From a checkpoint of a small image classifier.
Model: activation gelu, patch size [8, 8].
Training: soap at rate 0.0023, 22200 steps, batches of 128, held-out accuracy 99%.
Rows from block 3 of a small image classifier, named by matrix and row number. Rows with one number belong to one neuron. Each number is 500 + 50 x the weight over its row's rms, rounded and kept within 0 to 999. All counts start at 0. Numbers have three digits each. After the name is the row's rms in percent of the matrix's.
After each neuron's rows are labels from the 100 images, of 14976, where the neuron reaches its highest value: "responds to" is what is common among them. Only what is clearly more common there than usual is listed. The data: views of escape-time and Newton fractals.
# fc1: MLP up (model.blocks.3.mlp.fc1.weight, 2304x384), inputs 77-153
# fc2: MLP down (model.blocks.3.mlp.fc2.weight, 384x2304, transposed), outputs 77-153

fc1.526 142:506646502450542475444455521459523471481466443557450499535491476491527517474460455485369460506553589442474516569511458559525417487556508460425460457458482533506494526498477524548440516513464503502508523571508583452477548502519569559
fc2.526 133:501473523577516462487443511454516560516565478567496590463487532485462452394393540542498463481427496443494540507560468480487458479553485546418528504453518559481486467445512385449480493461451496521492518534496546357487563492539615537
responds to: earthy; dark

fc1.23 127:525526510522534548481541437515466461560374530461528435459511422567516600576472505456461598554583486476513516475570579527577446515587486526495619537489486457525439526518542502468553499581494581376519548366451466518556509519465519431
fc2.23 130:507490375614453554536473432550462419485509489483525519415535463631524500500524532399491507405431338542615448490509516546485498527483491471510519518451486504551447462517529516483459434455420494490523512412544471467510427456518558528
responds to: grey; tricorn

fc1.733 123:437480465507511545434530401450441555534530547526438533546467515509493494423441505543452506463532464436593540610504528483458515485511476525479529529396500601523522440497518518553550536458568487517584537435568550413549437456502505503
fc2.733 122:485550500496442560366534450531393524518470562425478490502467514507541467442424502519504531596585483578515456499448395485461546476450499424500518533484567479492526546436549518485513597473525542505506409491520535404470544381501539416
responds to: cool

fc1.224 130:518488437548581471523494596521536425568513533500468524491401487545570588434504514564520547544537530433591596430475524368487414461459481535534502500539531447565557529554454516508520562418528485534467535503524524479619408541609434513
fc2.224 127:463459512455536479560473427401533564484493471443494497469536480449495460596543592436521561562446447461410441432600549512467477561495524529552560578587470378444600447548486601523504631472594515544457546529465411592518545505501546551
responds to: earthy

fc1.285 129:478456476559505505454472511467451499500543535421510475478496530442518557569529458439548515485532500478492561555545531435487429521495507518502480505407463471492471513445497531411525419594564519429408522496519553490502459502522496493
fc2.285 113:466513447553424560446503472601501480564477508521512504524566531536493450540490499465520532571513492505439491492510478428503515476511487596458444524474595487540424475480601482458563457509587449503524548439589494525446530522553516542
responds to: earthy

fc1.215 111:411443450561523517583438450581488496541543448467590477444446572459477497573475446486499487538455469495406333477573468482476476430514534514446498498501499463478576392482465467446561561486567567570444502430515530506532505456435491521
fc2.215 138:484527572547490494535464541374551476429487541445602514506493492469499411537471453459513504550517432448476487496542478543573524510558551468562532509523521429474443526473636448438536536452598475499506524463451476545418550491488602576
responds to: warm; burning ship

fc1.45 124:436422455536525477487533541567522547533482489440451487400510544467461461512390469412499506465523456513492611534597446490449433584469588643431529522488560490585450465427508454465544408503503432524412515518465532491506414424493523512
fc2.45 117:468460560491441425429409557471498569452476496555542482508477455464448460449479511499500459438515592522482563545447451427619427581485499519476495479377541548553556614575514523397515529520489476455578506437488592478522514514448442509
responds to: warm; pastel

fc1.765 127:562564432506523552501450507530446545511496534456576550476590469441521563638367511463536510543450502595469545598535499453509555496535457494449428516498459505548530446451592446446571425491479573508550543537541438446589468509304529436
fc2.765 123:454476526544463463421513603482514527501510522512594452557552563523561570414450486439427415439489456487485509511589494502469468498441452573520496524498492538409549565458430493564508575433477548442463537523538550503548499429474504501
responds to: dark; Newton basins of three roots

fc1.501 113:553514568503489456548504509500456547507546415477489522542519440568580453505469407576525447499605500578478555462510544501433474514495618508413414525400378463480456540389553506564442410572446505463567540515481481516454499417465474503
fc2.501 113:454562536528449441404532433502529436412502488543528568575529529562535459496485498539437415424503501532500529495582574532458448448513597440508534514455508463421502426459532492467483551480462425534452560493512529501455549535475470488
responds to: earthy; dark; Newton basins of three roots

fc1.308 132:503472506469468441404443551467474549476488571539531520467542457438568424451587478551525441509468526462458523482487463502602448545475414512527427524494472505528465584537581390498563459458411459470445594545540403435583372583475480455
fc2.308 131:559515489466486385509580472443530464553502573529451635471528557502490490518492489443395464506463585564501575533580411486511460436544521546441493438472560575419460541470435594583499388512469627561584565519574553435558516485499532461
responds to: grey

fc1.517 105:458440491516522529471567481528559451530514484498610565477443571486476519494450445536507504469417470543481418429553397453509424499554522596476470462532469489476518467486445458503557508481561503502492512465508586489516510425432522520
fc2.517 125:490431479530465501526435516401515433389499529417545528542476573472522400517490494388446526518464435410513434464522492524561482528493586467546505495525571449520470527534633465475503511507613477481483515504451485558464537484520532502
responds to: earthy

fc1.763 112:566599557469491540606491436427436523507480491459646538415511393516512498437526462380488495576536533527561554422433505469532557514436525490465530407453555486498504529600518425535477549496439510489512460471472454443596547471442602485
fc2.763 103:526464509496498503483453520503418520522552541407562575493509640507599544456453522527479347549480494538529450513432551507510512571561614403507494455503484477481426530502636665560515465581420489460505508417472433525473554491485473497
responds to: grey; Newton basins of three roots

fc1.449 115:528492535466493473508429537516484419470484512469429513486421489471548521530528419581560481568508537492453527504467429434583361437526466468491479454462506582466584524502421508533504533478573457517489444531415508529484492534515487548
fc2.449 126:497626542506401444508493524458567556492492508470443480538465542560426487599467512500513464519464561502519442405613497622432600523500506423570481523437508474501622527597514509511522617509573469556436514550521504538481468490581525549
responds to: warm

fc1.405 110:497495463489600494535529384525556461489487532446503425428519457570431501532457470477456536507513589561631473490589572425473575485493573548465419519450446579426520517504495477478557531430646485445526554585596552566568614577566542493
fc2.405 109:546544433545459573490488460441441408476510494513437542447492484457517412488449435357507415580473443487470548497550449530477555522468477442573473534459500486499535480521509516529476525500479487504478499405479511552469554530491504539
responds to: warm; tricorn; Mandelbrot set

fc1.316 132:567557503437473424504515514520582486509461462497555378495531422512496305501524498519544569499538527508435459466547448574401502504516521534618484491521542465543463534520475388478456427471513388456592539497421409558474392484489566473
fc2.316 117:430487464476474406512517533531542508531559533608531455486521430484542495459462591512515530464551492489515503522565559522482562374483535532467482531472479512424592449493493507403433628473497472514480584516528523506530425393459512465
responds to: cool; Mandelbrot set

fc1.664 127:550584506339436476414462472487503550495487592479587469498545527476478470398611560503460496558459484390494454499532583433489520515533505516542407435493525412478486474491536445410515562479539433550590495469514497600562506551513434523
fc2.664 130:483480491491444447461484526480422457562468519432511550466512483547578452451503488503434572554545556535510408642595563553495561456474484515449503508512426420560449454504572483594494572479472483543484431491515550460461541536536547407
responds to: earthy

fc1.21 120:473465436507463586615588487530513480467500492520577506496481537552583520515490489433460460529511439562570519598450521602470371524572546444554486559487542485475447424429404479498472573507581513478447483496529581508527444541437430512
fc2.21 126:470434591518522399588491558519469497523574535467446503505492605392489555489474411461514490499416434433532510559493505549449485496568542503524464510452541530482648487428509509445544517428473607506560537499545489593528564448561495439
responds to: earthy; grey

fc1.373 126:565620514543478498551500444521544481499518480485509528565560368589563501561436455519447486351522481521444498549486520532524442517513478430423480522484433388557497502450528489550466415575558481485446542486458444531490554399481447488
fc2.373 124:462572499445493489428553530490535454474516503567607538595523556572493510437446458502489421421525463550466496563580588507427484411552543474450470513501497480400496473452505470502416469438465463543492582543502487527524486554393495541
responds to: dark

fc1.114 113:517553469469434418423515494476521555555461471486445554459541520416410524485606436459501400537462519499600424528541426514554639552497486395520450480522530440501527517546407502558522445491605381478469527506524391550430522494527441467
fc2.114 123:447569559448480454479455517515462479417484437513437509513517465480570537561582439496402482517489549458523472507580460592425503474461509528466479488424572532507531493495492519445410557516431543536492508597498483464453485485529461490
responds to: vivid

fc1.296 118:544495582553540495498479560431506434418519497487586518624551544503505503546521497547470504434595566534511488437425492445486489456523478538447429441440523484499531448517445542457483469610455582431432519431532533434450559507564515602
fc2.296 115:536537496530598447478554558607465509437530445491504525535555503536438488467479553575496437539528452570408469466462465346476563533476488594475513425456443517623552510542589437387465428500502557479456553578552512503531501457535496447
responds to: earthy

fc1.728 125:467474479466460495542525506576541515487502541484539547464493515610532499486542467525379523505445460522541519453530442473547397481545466470483485542450418564482524533535552464550536537434509459487461497502466593540555579590477555436
fc2.728 126:491592494553434491558463436502572543490431516501488529416478490579482589475502495537562527485447534527561555504521549521569552461569549482511541456431489500466541556516495468506482524530531504518512389436466496538445477398527548473
responds to: vivid

fc1.298 139:475557445516380523434498428474576522546617466469521470447521491499490425503513469579504378513539445493527519634626504444560506566465488484541499409519501543519519507540522467557419485480536496544567466457525497573411423557562483525
fc2.298 135:506487526527527482430550456565502516461495444455561600516565497562505491536596412544577555447557492497391488583514456464487509495575512524522487483459418388503521469514490567474447471526526521548533485444543411515443457487538440508
responds to: cool

fc1.274 134:425558391461534492518528491455579465589559452588427445576398549517505532458578501440485567535535457443481469401468584535486571559467428500487528521547475518460497533494549424571444493554470478503499408542628497508526464530478507470
fc2.274 133:408449412540558494579460490516466540418522530466545455535428512571494403510497410379504590450467534518583496388473571537540466500449569565537539496363539513456497541556462452435360419521524525514473433548555653487490505508519533473
responds to: warm

fc1.488 122:592459517564517407494461493436540489421525526540583421538495557471458523397521563488500417493570583462455456526485484444482522521632441532603442447570515445558510520521529422514539487410565585433464533440585541545448431541525451484
fc2.488 119:543467550574547528547486518512480556557387521469396523534475559428521542525453585539593468537534481469578488538535483447533558448503476515520458486499438496558413512556528517502455428492523471533408503605554558475479471523562565484
responds to: earthy

fc1.180 126:568460528476458504511528441547553404510562612522447448410485512429459439576529503357464524496557530456481451453438459493482487621496505618521533551510499490497479547474461515455494535519458560569525473551596499545415450526531558560
fc2.180 110:473402504518637492596491527555511501465472494514472465573577465529597311551584451440566514522528407469502492490558489525429411493471511423520413534431510538456444576405390470384503558532481514511538428552577513579587455522497469517
responds to: cool

fc1.479 117:525559465474511575522433545665504592434473544536419451504571552533458566487427508477515530493532483514541433510552477447486487451485439546514531549508496438547490566407491476517482559594446544598403539531511537557484442501489441493
fc2.479 121:480501493548566558437429446541489433461447520473415502439588516639465458546603410543526557465516645524456542536411449492465480387481524522549432524456543443526473503413474533468513466513523445535585455403476461523468405459527417517
responds to: cool

fc1.587 128:501582367469464531541508520551532538487532499484540534473526457551542507543450441561540537518444548435434469498553489568494435503624525453552501497500568471413613518505530453452533549435510472540447437430539418451459425513508474455
fc2.587 124:448436468483494458448451545467478460545484558452546550562545426559453477588466503382489536480513411468509418426530465546475541559470423502517463567446435543519431464542541419519479499413577523470519542511568536543431502444485536525
responds to: warm; burning ship

fc1.385 109:457567467504499457508524447548486482531491468458536441522520508508594397485480489426363619466463433579455484558530446510406522463444546516444590568540461542446496558541486434544504473464439555539485499436560554466516526454448493501
fc2.385 117:468546572489462554514562481489506551476504516472306554437518544488549399549472466564550539482488528478442472526519519530549560469442430491526576606555507443458500481496543423494442482443573450542581540533530551500517517514457558501
responds to: dark

fc1.71 116:505497482529443634457476519597464508443429557566463434402509605478448526549437501418481613474579425460632415576617519429492479529514439509532541491451486405455484561415528544504547541480504581566443567562505560615485446509551449517
fc2.71 112:465518462576471575500473446519518450485460540503386491500561528647467500585600427462553525543473561469522496485439445482530481381511536632485412507471582509501482560453502524495508433484569487561514507470483522544420505515483474530
responds to: warm; Newton basins of five roots

fc1.363 105:507397364645550487514500605494472516519509447532482541512478388554397508535535487489468566502424479478493497548504543541489475505479465551544478520481454479546549551527509453471554526572463553428529523486509477458512506532505408463
fc2.363 103:436453558444519504581511541571474519508532520498511422514490543555544507467532520441518568504478564552504526539506440535535392493424541430505510512391506538535541424457440517506416628517480522541502631404535463467582508500566513474
responds to: grey

fc1.73 124:516463411434481483566519571525541505527504536514467504575589584481535465441498392556480561590404436448461525402548460505518468592536474484439499521458550461501479537482523509582448487492487432480464565597436533424618465551511475529
fc2.73 119:452486414461488468525418522423445486423479474419451498576471516502508458507481491480498515434495624495486466550543418481457469494427468636507414495454487550471543512425553459457554527374463473585519496507535505526494565492523486484
responds to: earthy; burning ship

fc1.745 124:522521402540481556490447476531493505465477518443564499507577541513506447461446528468484489509514495527472513533509482527485470452523437470411493477431533497448513562532409470525491544594386508476471526567543485463477437483453499510
fc2.745 134:517489576529577503500511476527463517476322514561411601520538537534567525539546543594484476558471612578488490380508435533515485484448458621486514527541402506422559499497433476506499539506503449461595426470530537593533379453454478520
responds to: vivid

fc1.295 128:455549478410508441545528528565545532526511486527497454554478540532538401479473421559464605480513513559433466421606500611519555502517435486459454530514458423494441453456444368506427449525568460527504546507549477481398389606427547521
fc2.295 132:460534383563534448456492481478402424514571536505571514597530577537514547489515516461405525383502521520496467495448525445497399376516494540526512515396474601513526515548520480441458495460533542519520511523544605531456492449420499578
responds to: warm; burning ship

fc1.379 123:535541446453523458380485510647434542480500503480585481519468583488500519462569598485515486523483525510493540423508425531516488460502542508546455479564500484509540469488489493478564575426483495556532503471491570559490529609510504495
fc2.379 121:510496500584425468451436502444418471601411519403465511461429515538507500367506552450463532507525497525545440449499558522484484403497597596558455464469417452464532412509544407545478494521504502557526500561509492521511493542517578433
responds to: vivid; earthy

fc1.267 133:505477459508520467571520439592563501465567450479485523416451482598544514472507492385552509510369438457516438538580503524470486553467496482523512556546476499555473507474477500511431612410541512481525520490520581519541464544574438510
fc2.267 126:441415459442447440473565468499504446466503542429555521455429498503567542589426419419477472486393511489422498490453509554528607564617534503517508549491533519450463486414465454588451403458542509513447517475550502563481474551514459484
responds to: warm

fc1.653 131:544403425627550482474422501587460509572463543471564521462516555487486492505531517516520466514503446494483507508466496565510544511410448490352497488408451545462493545411492497495516447615521521472468543494553537596566437479556561419
fc2.653 134:523504470554531417509492460589475505443423568471486608523586412541517519492467539464430501579423471487452442478478514465424507474397415503449511541503457514437444432438502428540522505498566450546590538507505503482606501452469529491
responds to: earthy

fc1.0 126:468443509535528599529461488409507523579473520508528557500421421499534523536430498543478440498382504450519497500484479544458534518509499570492430555522481517504490517577438489531634440550451423538483514526531442403571589539511496416
fc2.0 117:508426532563561499499477570476466511490512515566579440559502523449457545490456471485507491497514466519528561515553488485549479508525489568487547515535478567497484464518488488591487438530480470596500519471502503471496563532537536493
responds to: grey

fc1.747 112:492510519491449429536411592394433450421442495484520520537523530422562564564596509606436401573535465549501516563471467518542496473569634479499566459466599548473487497482511484482488519505553366517434447470453506479499465525545512485
fc2.747 118:481535532413420465467390468446458492459463602514463576603433538480482518537522425455488465527469637572494474483546525529480548564483527522497501550529492472542537580549494538585483518485453470494568452569492486514516456499529389574
responds to: warm

fc1.154 125:456549479491460539444503508448466494526493496481521414501470469492538388493421389456463486486562483476534410492601428503547521455521475524441469547479576561599480541456445502466528444541518439522440536390460487526559458568548464458
fc2.154 118:527569479424505514478478554467505471536525548632495500541478486537485486352469529440466543501554538496507473482584559491459476502494577524561453477564448415449577537443399422451439512418473492548543674482529575517547490498303453442
responds to: dark; vivid

fc1.276 125:569462552554552497498537483550497646547443534436464537531459525548583404542498479488432514489540533517575452619502514454424504508402526487509405485428493435605484477472589489489520508604443568497502544465469564540533537522493578481
fc2.276 129:480576556507476542520558444438452542397451514511442503405474528448415526502554463468507449438444437578493481479578543547518475430510448517541455530576443412420481509463500447431448523517559516550461536566633425444502648505539536507
responds to: earthy; dark

fc1.624 132:485519558533474526611481462472481539483412448501474572459541514495560489518457503573491467457468455505381486645537557538536563544549487580501557600500356424453465523490552474537453421566569492436447515559505447546548529481515489465
fc2.624 135:468533534546583510517605581448375559494552550563581562541460567495498560530537451572512510362576497497469519530462511522510403482433479501513438440519416472430530420507581513533453553552459457391497436569453536547544519489420489489
responds to: dark

fc1.760 118:510573550459517474543562598438493409483544416458532559439497457438445488508530462507505479546566568510510573568468408497492484512449473578450455576382434506545457468531484554550562551516488427506514531482469390433494441435564494441
fc2.760 116:511525478466522531445436477533490510477496533499493468540537574504510474456573500462379512555557500467457446551478472445460557473482505531499465454449534619543495529466558591580477471533447516612491538520489428464499561525447442518
responds to: pastel; burning ship

fc1.187 120:491467561553444603470564425447467525481382493460411572502429415544557493480570508512606458494492458507592456561470457451419554423530433523481481504432488472532409419486560451533574538593469531545467528462520523532565478503498476432
fc2.187 114:481469492551464496510478420500510498459490522528527442483486542440532598474427531476423518466510428544566640485510366488478445438564451533459455513516539437483525470458479387625500530550562470494403458497543500440524553515511488411
responds to: grey

fc1.16 076:489525537459433424482599583518521520561473618535500439450499524421522467528486445525465556604391536492522471410530501441488474456411480448505497455450495522482495502577503458522506525526630502582454494554489480509540567482487459541
fc2.16 070:546467532529534509444510514481436459409493433440487481635528564444486517477461503373514529537588439506563472510456512542483483562517466588461492527446491506561537459461501581516468475628467594544594464444460418525436466536563597553
responds to: vivid

fc1.41 120:475529428529473559513561495572502499487479531488511449494520520516455624489513506459574582485470516502540506491483424480469578505503577506527577564431491520543525540511437409544454518458515543498512549539520517528489595503485520462
fc2.41 117:500457492554529519433545532478466522485512467459491568516582547561508435468387499489457509499464628551531441471463435575560437496460506471500525421481643531460429441431453480507479498412495509484587366468569513516412412494560354450
responds to: cool

fc1.621 129:495521494494459486419458425501487451445619367444556563445390494458540502451577543594455473512560498396532468486569447449536517503541592415596518461581470512531536481561508458515406619478508509592527602564494476571435454493483467580
fc2.621 128:503545516472545576437519511521467492485465450376486528534522480611577462479591414602552525470551587474408451550495462536523559473516522412556466493471489400540495473460554532460460545487478544497561421455496448505417466451528441519
responds to: cool

fc1.527 124:488525473556451359416488470542503551460528486470533474545537480497542436538524601365488450499517535466479551462475463451569442458548556530575586416532509506464527525539533549430590549484502500465469504486578513501522551590530442536
fc2.527 122:536503584630420421525483511473449493562393487573397599472524500539515500447465535506523516542473450512521469493398575462474501430524531576495448499543441488524426499529523489527476403509510464446526400490468507449497510644555568494
responds to: earthy

fc1.613 118:456458507448378538518500521542453458398532567518493552599563527455351550356564529399471523463570539516539530524496519497589560559526560467452382470428522499505479572535558542555484451438450483513494467553500489527573508424528574440
fc2.613 129:465515511541418501480495476443532514537481432406559506477507493484390585520462541498601503464477445517560496512451481509517474474519507448416487506570522579530470500472573514386567533531506464503547535491468569486463522553497463436
responds to: warm; Newton basins of three roots

fc1.411 125:451430469481406498458568421533439471517592489547614574480555459505506630456536463552517554468501477466555511477500424484420499541448489523486561405499590469498562509564425431435551465611511493508517496447531542533554493471490415456
fc2.411 134:480499457485477449522520396500592527417452449520562509535430566499532443544486423370514465474443346496473494471510476552516464503475505455609414424430503461546483559533525430565456523430548431504303513478469413573524435538537531592
responds to: pastel

fc1.377 121:491436440505553566434473524488553531534516592542443489423542574426396548565502538421490500457555520542523467532583512426495479537496521572507429582506562517565445469391449452497545565534502510559521481481580596527509497460460535522
fc2.377 119:422416479549567445489482503533574515508470468498484505579550523583561414532515450474598457421503396503486575592539449500453424468493502458560380459406579513507499616503441505469547544441471424484591453505551564528556464550528453532
responds to: cool

fc1.568 115:458564498515539490533412514461626499435509474564503470480553551500466534458497527538577481480473515477467499456522497401453443501465528560457474505526516477538472391492599587411503559522513495532477448561453544566532484487602446575
fc2.568 112:579533467526512469488438506484451547469472499594598503474527468509522531443577536426529559460462477510530578408473506529467511519483499531502440580563487510429462481467543581530468423533448408549563587470438507465449446565541531530
responds to: earthy; Newton basins of three roots

fc1.60 125:498462508468530600503424431460484501432450465466574496467522444469590510529495535491446478451493554575471450481525523501519453503614517520505573503441483539484539566569553609523556537575446478439512553426447521513523482415470466452
fc2.60 125:431558450479477485578419476425485536500462521507422536535428521400532438534567521521555489513499479575564509419519522493485465564438514542489459537550547405515523490508570506440541471493470499485543492384436469452466489444490477628
responds to: warm

fc1.439 153:465482586500485589505548514556518430556543462529477543515490566567517444448448386578451551450509534498489539477495542531475502467540547586440502465483461421499448506509541437493488405561494440527541493533461481545474526484512549534
fc2.439 143:502528574487493532444577577473429517514565555528629487607508495483533528486495444487422436402514500572458488556530553452415464474472468513410511535496502440499527462494520517523411501446422504503457552563574471446548518520372475446
responds to: dark

fc1.112 120:550499548537405408514443470638552517432533467490559537575549414523519520579485390531435586366468423569520516512487554614529519485525467415468500485470446471539497436479546481567546426505524508557458493476445460493508586425501480456
fc2.112 116:389566448441476472502468539522526459482518474549568533624507519554469534436485465534460478456509483464462481569501592439439451406582584459471482461499463482476489525466435461465477484460441437489530583529522506510483515512436537571
responds to: dark

fc1.250 119:490477474570525508435509525556443546486568530523484422505502520455428584551559513437507487470522477453597488533521538345475490472563545558503544483451520457518454517485492508453544459562550605531420486439632563534469506519472479598
fc2.250 118:468487457560536534426461441567467432514495487491442493486542481543473490531494519463540500502520529482501529487481448448529511402517574561456440519456590391476433565515557465423520439433499482412493473443501530525415492472529455524
responds to: cool

fc1.58 109:513451452508515586466479538465499406502542396546563465544525526526437455508506510525551638529470555454552494486425457477442510402535436445541590496576481507516481504476410476403493514537494477561567487365445479607532515469494481448
fc2.58 124:525556564423541491564426539455480536440458450486460576471479577469446377529483430539632527427427481556497488507483485494539497550471435515500582563538538441406500547493479463534460471519622509550459436400504546587509539468513464489
responds to: grey

fc1.425 139:553536525542484545480480445442425500468517392535443437519474503509551544511518486476407475539617532426523512566601452489523447541513597420456425528481495519463443486516595517532493434445504504602538476593492615455444519496562497543
fc2.425 130:512493431461537408556585478555498558580549458574540583407481491435483492419489514529496388527460411479496537449496530548484511570627547541487464480473507597481514463517488428466529511411464539496560541527532481477485527449526614556
responds to: earthy

fc1.538 118:517593469477559619552533501546570525553436563541481464591548484440579433495459512529575403543464446487520542566501470490459429434500466554519492464517468470485467458551514519480432457535471478423458448520495483383464452483497561494
fc2.538 116:499503521516497585468452519364528544523427461515496521510524547402515524483459478523486444551548370502446474506438591586412487491450411472532454562570518461453422558538525499474452486468447488484514522526517447479585490576520456540
responds to: pastel

fc1.259 127:495491520579553559462534547463424532470425427474559560514600518451547550498539376541490379456440521425504490494473485506403521548429558552494490523465440431519579487457495523447539532476401516436482596435509526469554410484467459474
fc2.259 139:512410500444518459466444482395516463544523434524480507532504495441518435577547450509478461438509398417462447501493494636516549475520551528506488549575553542504601526459493468459494576595510470435465436495461467564509505509513472488
responds to: earthy

fc1.713 126:453448498480522494533469529602463439519511512478465497540468499434497535528396497513426574480489570469480462455524581457514454444499532538422448490448565519553445446536505526474423448495514445476516444461522509417491559491521554487
fc2.713 130:426495532547489463605475466469428520508449512470455504386471523495515542494477523517519498500481477439442454424494505490501411494495546537513509565532527600523487554481521548465420565582496367484501555483486470576509603489478495544
responds to: grey

fc1.128 133:517535434518547463594497550517479579392452384404435569461446563515569459463567429482467464542428640350486496489540519471540410511568507404467472532532472466557520464437408537442472574418502466512397549582438468582520444477559538472
fc2.128 123:504607503457431391495414526540529549492507426586578419444529458552425470509504510565435480506468478524498503468473566429516650464451541512486562427510485513433541574468577456451474601469568502469490537541566452515531512570517543459
responds to: cool

fc1.758 154:543503510431500488416529593428527572486512454473617540554444448561486574599513486526473466554483530475436508467443432564532512552509515550590625502542462543481489453560478395506440555575507466501510453480445517508433554412440511581
fc2.758 234:554481484515490535523477521458464541474428569601607492416476528560519508482597454454459387456486542589503488513559483448515545430505582348537448516592469487496507450539475504494575504473500420498497528408575570539534478456550512524
responds to: grey; tricorn

fc1.547 128:532541498486503503484492454475494561457511562446511499467516480446477539537502392656482530620487499543459562492522531588557546527515533474467521468571376501547430506479533451468510353439566543454499449556409608516436549492511559472
fc2.547 124:423556508557419459496519379449450539447378431463462523571459542546555520507490461531586535514521521454508574508568514523460464549476560471571537476450477496370526540590474502487477525495541409421490446524545503572514522519479480458
responds to: cool

fc1.619 123:454477519544522573513432562548439453481559541567530560419527461537463560499443535569503407508555481536506518504501519570546434485357507510461466581421546463423547528483522462459492499556437513495411576520569496522470468541472503475
fc2.619 123:460408565539541470616454515507457467534443463481552485484555606445507446571470435486382508482468436527467484499459501506468672509444459468497444541478606541491492588493502501515495528509484483506514500584503493503476424482512477419
responds to: pastel

fc1.611 109:458512475503617561429583539533530395502538542445581579468541544501517446537516515550566511446496436507424537495484480554455391504487488549533536596552490473497456476418466458530493475509457472445472557483562527454499414470459503453
fc2.611 119:580403456523513651520395516464516480416434522499485514578558603498480460493513500444405551545536466457493479405424499490524549440428500439541462568513481433482484553521551496446522478530574457465539489624481489559515495534572458500
responds to: pastel; tricorn

fc1.384 136:489492453516441547449490496451573433484602479524562486434503489603554475444512430485471388510378523496499466550575514519475508502474480516495533497603553513423530439504540466535543551553539468480597514476467508537448581559522514547
fc2.384 124:540412553472514482520585491524503518518484462330612565505453509545572461486610470513540486452487527450420449541477408582464560531556507520496445531506452470533471415486500491545467424504484522479533480430524468531483480570550461570
responds to: warm; Mandelbrot set; tricorn

fc1.188 128:505507418509547470466482506429471487538569525458539535502466454491511507450465513563465398497605476543527550463467557491501436527478659587524435516479445570475394535513527511509450478509536436344539517517465450560399537521557508507
fc2.188 132:466457544518498465535423503569559522443508537562487565456511555551458493508531461517472448414459549464571532521449506511513437456587539565522473520575545483472467469471550505453557560520492425557551545453538544584464484454441469488
responds to: grey

fc1.52 138:472557473509473511521517387526499434479508449554433526495486423477579512601385422554463510427526422545518497523492554558549456469598579503498439469499378507491545461470548448528523498515491554414486521523529511480431497470603475571
fc2.52 125:496444614447474529493531515424473455405516519477410533506559583487597470513503484552467397448455454531450507440467549555495552476562541467525579609528509549470493487454531469467486584467478548496527540616526535512444483450469530555
responds to: dark